{"dataset": "scattered letters and digits in many colours", "image_size": 64, "vocab_size": 53, "encoder_activation": "gelu", "encoder_patch_size": [4, 4], "decoder_norm": "layernorm", "decoder_fused_qkv": false, "batch_size": 256}
Rows from block 2 of the image encoder of a small image captioner, named by matrix and row number. Rows with one number within an expert belong to one neuron, the router's apart. Each number is 128 + 32 x the weight over its row's rms, rounded and kept within 0 to 255. All counts start at 0. Numbers have three digits each.
Before each expert's rows are labels from the 100 images, of 14848, where the router gives the expert most weight on average: "responds to" is what is common among them. Only what is clearly more common there than usual is listed. The data: scattered letters and digits in many colours. In brackets: how many of the 100, against the usual share in percent.
# router: router (encoder.blocks.2.mlp.router.weight, 16x192), inputs 0-63
# up: expert up (encoder.blocks.2.mlp.up, 16x192x192), inputs 0-63
# down: expert down (encoder.blocks.2.mlp.down, 16x192x192, transposed), outputs 0-63

# expert 0
responds to: count: one (84 vs 17.2)
router.0:064153133155141071122084088132176106179154135107105147116167132075139116170086125136079131096143131134177171132085114217085102123116165185138135167106077106095104113107107098126101112127162131
up.5:125111058129146105147112174159050134129145133116136068124192104116134175140135138152134171096178132086142127109128134139083137117151127149090087122217115124089136147126091146114161089065153163
down.5:124143165161088114121127065101130124217138146106136100139134115102104118121110128147115059175094090189137158116108129100200110223164108124141106117096158139083131086144138122085104046127100145
up.6:123102120159121144186102169070129103186156152137137112163149121121111111120102145169133071136150093121177184151120135133152196065121116103120128108074142080061146135173101102147146060152082082
down.6:170104082156134138061132152094103179181128091167173065182172136144130113087129123100108105070110130137184130077098116085133157153155155152120132134117146127117131126158128097121123136208168128
up.7:128108132119161162215079140190143163148149169136110078098175146084141156168083165115131113107127082128147165122029160130101099158148117113167128141127077100098108150126088140088124083098091150
down.7:194100119115132130096120149098115126128158161112144082099105128132089051071123108123094132112122141103101118129138147068089135114142095053079109154089160137165171171139117099097175114084093077
up.8:152085113134167125114111142163176111148142172057170107081188126098139171085155126175165110106179081091202116121034182121101141116138092103146111117069123088112175073091084079129109064128132088
down.8:173149145169095146133179142159112183138155143098145118080112150143106203125131162165147069159168105088093123144122148084122112177175161060140097151170118066169160122102133122119116098137168126
up.9:107076125085161116156144118120202132141131126130132081060159117119195188122093173177113055179142170181088119145109067073102175135141111142055156169118167093143131103128102161128148119136128069
down.9:140091106106171130151122168174127131094101161079115083105100166091159139058065086129153127139164149131087168157086141158115111127126095107121142115098142102135127142037137116141123147071112127
up.10:082151113152105148064148158167131139129152151108115070031196102127101139096112124131128150106051069091057092146114120099115119130116093148138143135178131119128078103104140091147124148117130208
down.10:161136126166081066139100115145173072184166166121094107081081144095056136168110162141109084151148140146123126121174169128165155183099129106089130083142163126134206125132116104145122119139136154
up.11:133194176151137148123084113146182122082114094078145139128127126151112159083139138139168117198148174112087124117085114068103143168174055121145142152103172134147156147140110135123132125134098085
down.11:144107182126105144110137167166146147078125125178120125163157135126123166085152050150144201114185114141165087156165155158151103136113139111134116138137145099143185108064162156109136100159158152
up.12:115116113166145146117105094060142117153088174144158126144171161064133094155185104195094094147149119114161120105088132156161113108147144163122130120083124148121149154171089113084124050114145106
down.12:141115113187118145124131162111136152202098131197154046113092163104145188108093098094078102161178098115122147082120164148102097162144169074088083151120127139138180092155112110121109139178179044
up.13:122148129086109135134117100133127184129081149150154054124185192103162121161149144151098091129162164145084150137147085100101112161143124166134146130098105114117116136104109167153082155072133122
down.13:148105140081110127104109127166103093172108149118080134129095210048134133155171123111136128123190108125139096122119157141141184138107122134059077171132165107150136143131179174112135106136129099
up.14:124118158138116117055189086177163097165117179135140098131129128080173104137147147105158124136108082150131102094135109135118110171103081117128103111148154089205110154148166190084095142150108163
down.14:073038120095143120159129166096152078115157160216105120161140131158150105174118132072093071108151133134148167107124125181107138121117179092132152130132132130135150104121066125132152137136093107

# expert 2
responds to: teal (77 vs 40); white (45 vs 19.4)
router.2:160160131114120161103103119137079096196126098129159113153125132122063124132142168092121129145137122099096156132065141167152142143138141076190159153175135034064127172054118128116151143121130139
up.17:116070165122183121136083065132188108126121149118126132126087155092137107179109128126100161081133137178130159111077161151153102149135103132127101110183114128189143188124141118119141116147126096
down.17:083147124123172070096141164079167113142172167174135102117172152125132116120130107158137121093020140142079181130118141166094111128081213166170145106053119096151141104163131173096169147156126092
up.18:109108072111121110139063114224139100175092149127153133111181127128112186146140102105113216139137170133112101122141081078107180123156134125075166153147166091103070112125157063103144154118095173
down.18:165116205096117143160168157046153128163085087116098176093160081166104091155119137126193134124202153144087177147076083140184165128139174038128169153114152081143147093089083138108132134177121168
up.19:166139172189112084125098142120095087144091193103169111149125134035128083134118156083062110183152141107137150120094123116159164119144143127141172120126126081115156162088142088137094095131160132
down.19:100129094185148138143093138190100149081112124196210059111080146121158219092080143049108134145124114087127105164100176106146140133104121100157126158132109085128140098117121129132123107109124163
up.20:138169154109116055126098154122129131118120093109165099084197117096126132065117174140140086133090137105167130093118102090090153142138103087099128111083118113090094226118119077190145041140185093
down.20:105108085158105084186103128172092143179172130127129089140104113108132140093133140141118139140137114108124061105117085138107064182101146173119134137160161149092185087091122108117140139113065143
up.21:163079196138120126122186150089143103083121120165125150187173061178204102094107194132105077100187168166177157145115122141058159107098091144172154084118124163197185072111081176139128112146145123
down.21:122128148096124161156206067085080114127102092149127157089091128206105066123170149107136135136106176127093117166141125120148088117119087098052118089129135142160142168102118168127167162155120081
up.22:136134134120118092134200119165181120124145169137097147114158077160155122138148127107160138109112164110118030131155168115143136124147176113125219114126127144135077126165202111110124191086105193
down.22:129120157118115061173139154098159096107085076122110188100145079109134131186116157093168121118139146151087121110159118132144135176120153073147117142119125124153129101170122158193116152167138150
up.23:133129188150104118148152133140122184109100132039142152130104126123123133113119201103117153122178107131089108061162059112080153138125113134142152078154116125107159127080116125115139161134155183
down.23:105099119082122153127089148089178131145124130197073144201125120155114154149090133116058079162122174138155069085116087109120126140148124161088145125129142136108126129142158093100112133126123148
up.24:133160111186118102130120145120132131162136138106126116070117132140124152072128206109139169178193159156117120168119134125098189109109104106182147123109100166100191076113126088153078215145136151
down.24:135134185119123202108141148069136125165094127145106109205101099162088121193081109129119084189131118130123100083078107105180107085119108087104123097150135135123166215127140109108096123130173075
up.25:147111139148132124141202131106108163148166095066163093097131132136157174130151137131135102126176131060116135118090130145135152108151124084124148134078129116090127114144114127067110096144131143
down.25:164136145133137140158146094125097151124109161130149149177119096134061114107185149126167122106129140157121065150135114172146118151162149104162172090133125170170172168127128109135142089091078156
up.26:119081126171101097131158167136145147174143085090122130150207141107147184115168157184135157155137131167119055178098143110121122149141102155096186148080160086113086103186110118130155073154176136
down.26:143123156179159155128137106081096098135116120094111166108123141135096162206097137123178106128183176106109156142085101137169129120114188064187151166148116089091101184170119161134103113121080111

# expert 14
responds to: count: one (60 vs 17.2)
router.14:065124142140098072129151083076121168103120099134090143198119144130148116160123212164127147112101137109148122137144119200184095122107152115119127144140167152134129133195130140101106178125166127
up.17:150170112139193160126164168135107160111117135133137105128150195118098138110114121192128157107103049107131180060143111152088154161156124116156093152130091079115152112092089161091129079108151148
down.17:118149168122179149082117096158169109095139144131110131129132150085152156166103123169133109093116050125130095069090127180117081139061131111170109100114145133131138081122134120149117171124100121
up.18:156071121123126124126114135138149168183140139140147102100186108108125101070159159126159131135152168131163091151107126101101153104128118087133079136047065135078103051083052083124085125096105156
down.18:145092147112116112079109098080128127178130074156122162113177166186146153146178128120110118099132130128159141081141140202116047145076148178155157070133131130118172166134139138092120154116081131
up.19:176126134139121127160127192121075180160165143114117126090123131098085145106088188148124112146156132155129169123161131148125141170170095075095154106130060131096122174112183170102140180077111139
down.19:193159142080157070125109090141128178104158178073127148166139160126091131135111132106153165189145120195125113134138080189096195163152111116159147134149158119113107154099082187120156134142137188
up.20:093187135159108109137121157084122086231162182110179117063169068117097153107213179117147126141087095123138109137091194112122105177133081125106178111091119124135166099113090083157132104128125083
down.20:127131100117179069110051094129088125112123091125154158167167185083109120150158057154117116156126124193198093104132136183118092129161164143100133129155188130165129133111142195101154175104100144
up.21:121139125076140131095101116104042096175126130106179082134137147158116141118134112136118162095088114151149135093122098163120172184115090158167128157152138128145164116104135143128119062096117078
down.21:110139155160172203116129134124149103135154117094133125136098116087177166165139160199063127118139054097080156102099126188111108141112160118144123109138141167170152109107122175113084149174188118
up.22:095092039079121121213172128212146123060161195122165110127130127039096156137020169119160071137141142111124162109124090126099127166105140116123121103106130106145170119136135105132147131139154062
down.22:112137133139107108169112102131107150115092108147100197104138145120138147118083123117185101131132099095096086205083120123157147143086119137179099165101207110122215148161142102157106097209131157
up.23:084133119131107167115104155167098095153154123146112089134155122094109130122131103109135091110094098056093108118106183149151142099127114175146145144154154126158044111119123144162091185166120078
down.23:084172104093063125148129162107145090104127091110082170070136144141068137083100150119163105141120129170073153136145174118159165166125114142086105162135102136096103199161100121124088102110126087
up.24:118188089083123168118107107202130096125156116106123111140099127113149110127138096142135120147115196160105159070140098120148084126163104140109125168117108185108070139121111138147107179125136143
down.24:103123087087058113154087165133143112118108139117143154088049082142122075111121174051142113107155187061077111143130113085095154153120169089119139140122081127089148147147088134123078088104103127
up.25:129107144147210168124121119118103152154138168127199084132224113136130158108151157138134081091155131146185117144070129121046161145138108070172110129110118094160127140094125118112069081149127059
down.25:123080098099111108157089102098145113169119098142151161091087126157115121192123136112123077097119161100191167050147112147138055116119149178116147156161104149109101156214107136105121092127068095
up.26:097097081128104152142194174134065131100119121115162109155139149101107174097157127128143108134110063127151106086107160098030100200160080113120131124131126069128164060085114131182074138131101060
down.26:132141119156138104108099150119127111162135132051191160093127108086143145155154101129176093103132135090126163159132114202076060146086157180095096097084199121157164094091156137085109149149052163

# expert 11
responds to: pink (87 vs 19.8); orange (82 vs 19.3); count: six (69 vs 16.3); yellow (56 vs 19.5)
router.11:120138086057164152136140175141146134117138166146129094146119130182128101142186145146124098132089123129128130110145140097118075153141162131155113113140158103164070113157093092071061108164127121
up.17:216155121211177164180122130125118130152160106094158127133118101101147165087148152160124120132168124099081167095115186145084131159180106121111129158122075121154134103131080154101075110119138102
down.17:094135196102148105147111120112172130138150048083109113126152094156109148156157099183074119187079141128081134120124100077114138144177144146106113114114107115098147133132071147095128106165186149
up.18:121093120131124142162134113148070108064149131144147151165133166117116060159063164009149091131133149140116104078063084114056138166112150146123085118137118073091123116076094107158120099155183143
down.18:090153143040113166142069112136109085141091133137099120128117097140115138139118181126158100150145102091132130107137120195140159125067128134138143110162109148131160130034177123129118123120158175
up.19:119160141153182129122142109133075111167121110068124159162143132116146163160108195076164133145134102170058125106144128186084145173151127127142114147111117125084130088059115184153101170137134119
down.19:132184177105067154139124110118171197158083082133096172160125129113123133132143096223128146118140124146139109120121125156202144116173115120061144102209141144122133092106129100166133138124183193
up.20:178158125153144140169156166183158175212165102092208053088129129138151130065133124180156098110158105128191141155132140103067109076187114100103164113129124089091116129140115123119144156108130186
down.20:101122136147126100119105086124144101088072091177122079110143170129158133113094106112113139126141169126068160111128171188188116134102074121110118132083147097130143107062134194076113072137072155
up.21:147125164098136103108137147228145176166094120118121094101088188109169120123134078135125109206135148164129135115162148110132122072123106086100101155145142099101095143120114116136143134111138151
down.21:103126130153169108103098080116138110118105139169133088120179135135142183108115165102080168136182102193065107101120119170155145136057130134141119103099133107180133136139106175089158104100095160
up.22:214064115103141142105067102161123159099077104115148109129090190104139112118134123153130123125127102130095093085102088167147120166100090095145115126101136138185117136144133081123150204123073062
down.22:133129086164160131171165127131157097148135079137156113112191111136126121114136080113114157108089126178142144152112143092113046132116211154138186122088110123126101075139079153172158158141143130
up.23:118126162179179075128126089108189144163089124127082122128139103132196142088116144120113173115160123120108086164133083106151118067076149113099104127132126182102098125107078185127148157135090157
down.23:099182186204135060083100132149125186158125080116100167178131115097142119155106063130155109149148178137172093114109175159168118107119087127125118133096160148063120122136147193119114134144155149
up.24:163141145108132118123082143182142140140114141127160108140134172129169121113117151099143057191114088197138147066145103112107110106147096095144084088139114101127098183105123085172141134111143159
down.24:115126110129123154095114060121154103111108090143086098105164133119114167117126157134126158131185100195082142111110154138176185114083146112121107119093116119179150157151132177138147092151107140
up.25:178151138149117138133173081128110150192107086068140087087156096104076113106107130146148129100206168180107147133115172148083073115185128119105182132158046145146211152113110148118157140069171130
down.25:128132138113159126115131124085122099127109153094141154104122141137125165150108118135123046110126095136099184117093168202154168103148108078105145166168109049134111112149161173148138089105136053
up.26:127127175172124155167118183151201169095180130098114087106160056157183192095115141197135141124162149118081152107088129091145232107136090146173130151155152089165118163136083104084083112117097143
down.26:146159160122182093103076045138190107117123124131171032167138132150131150105132094160095145108077112167148134105149118122101233156111160153114159117114091146107143165090127111080108147110161109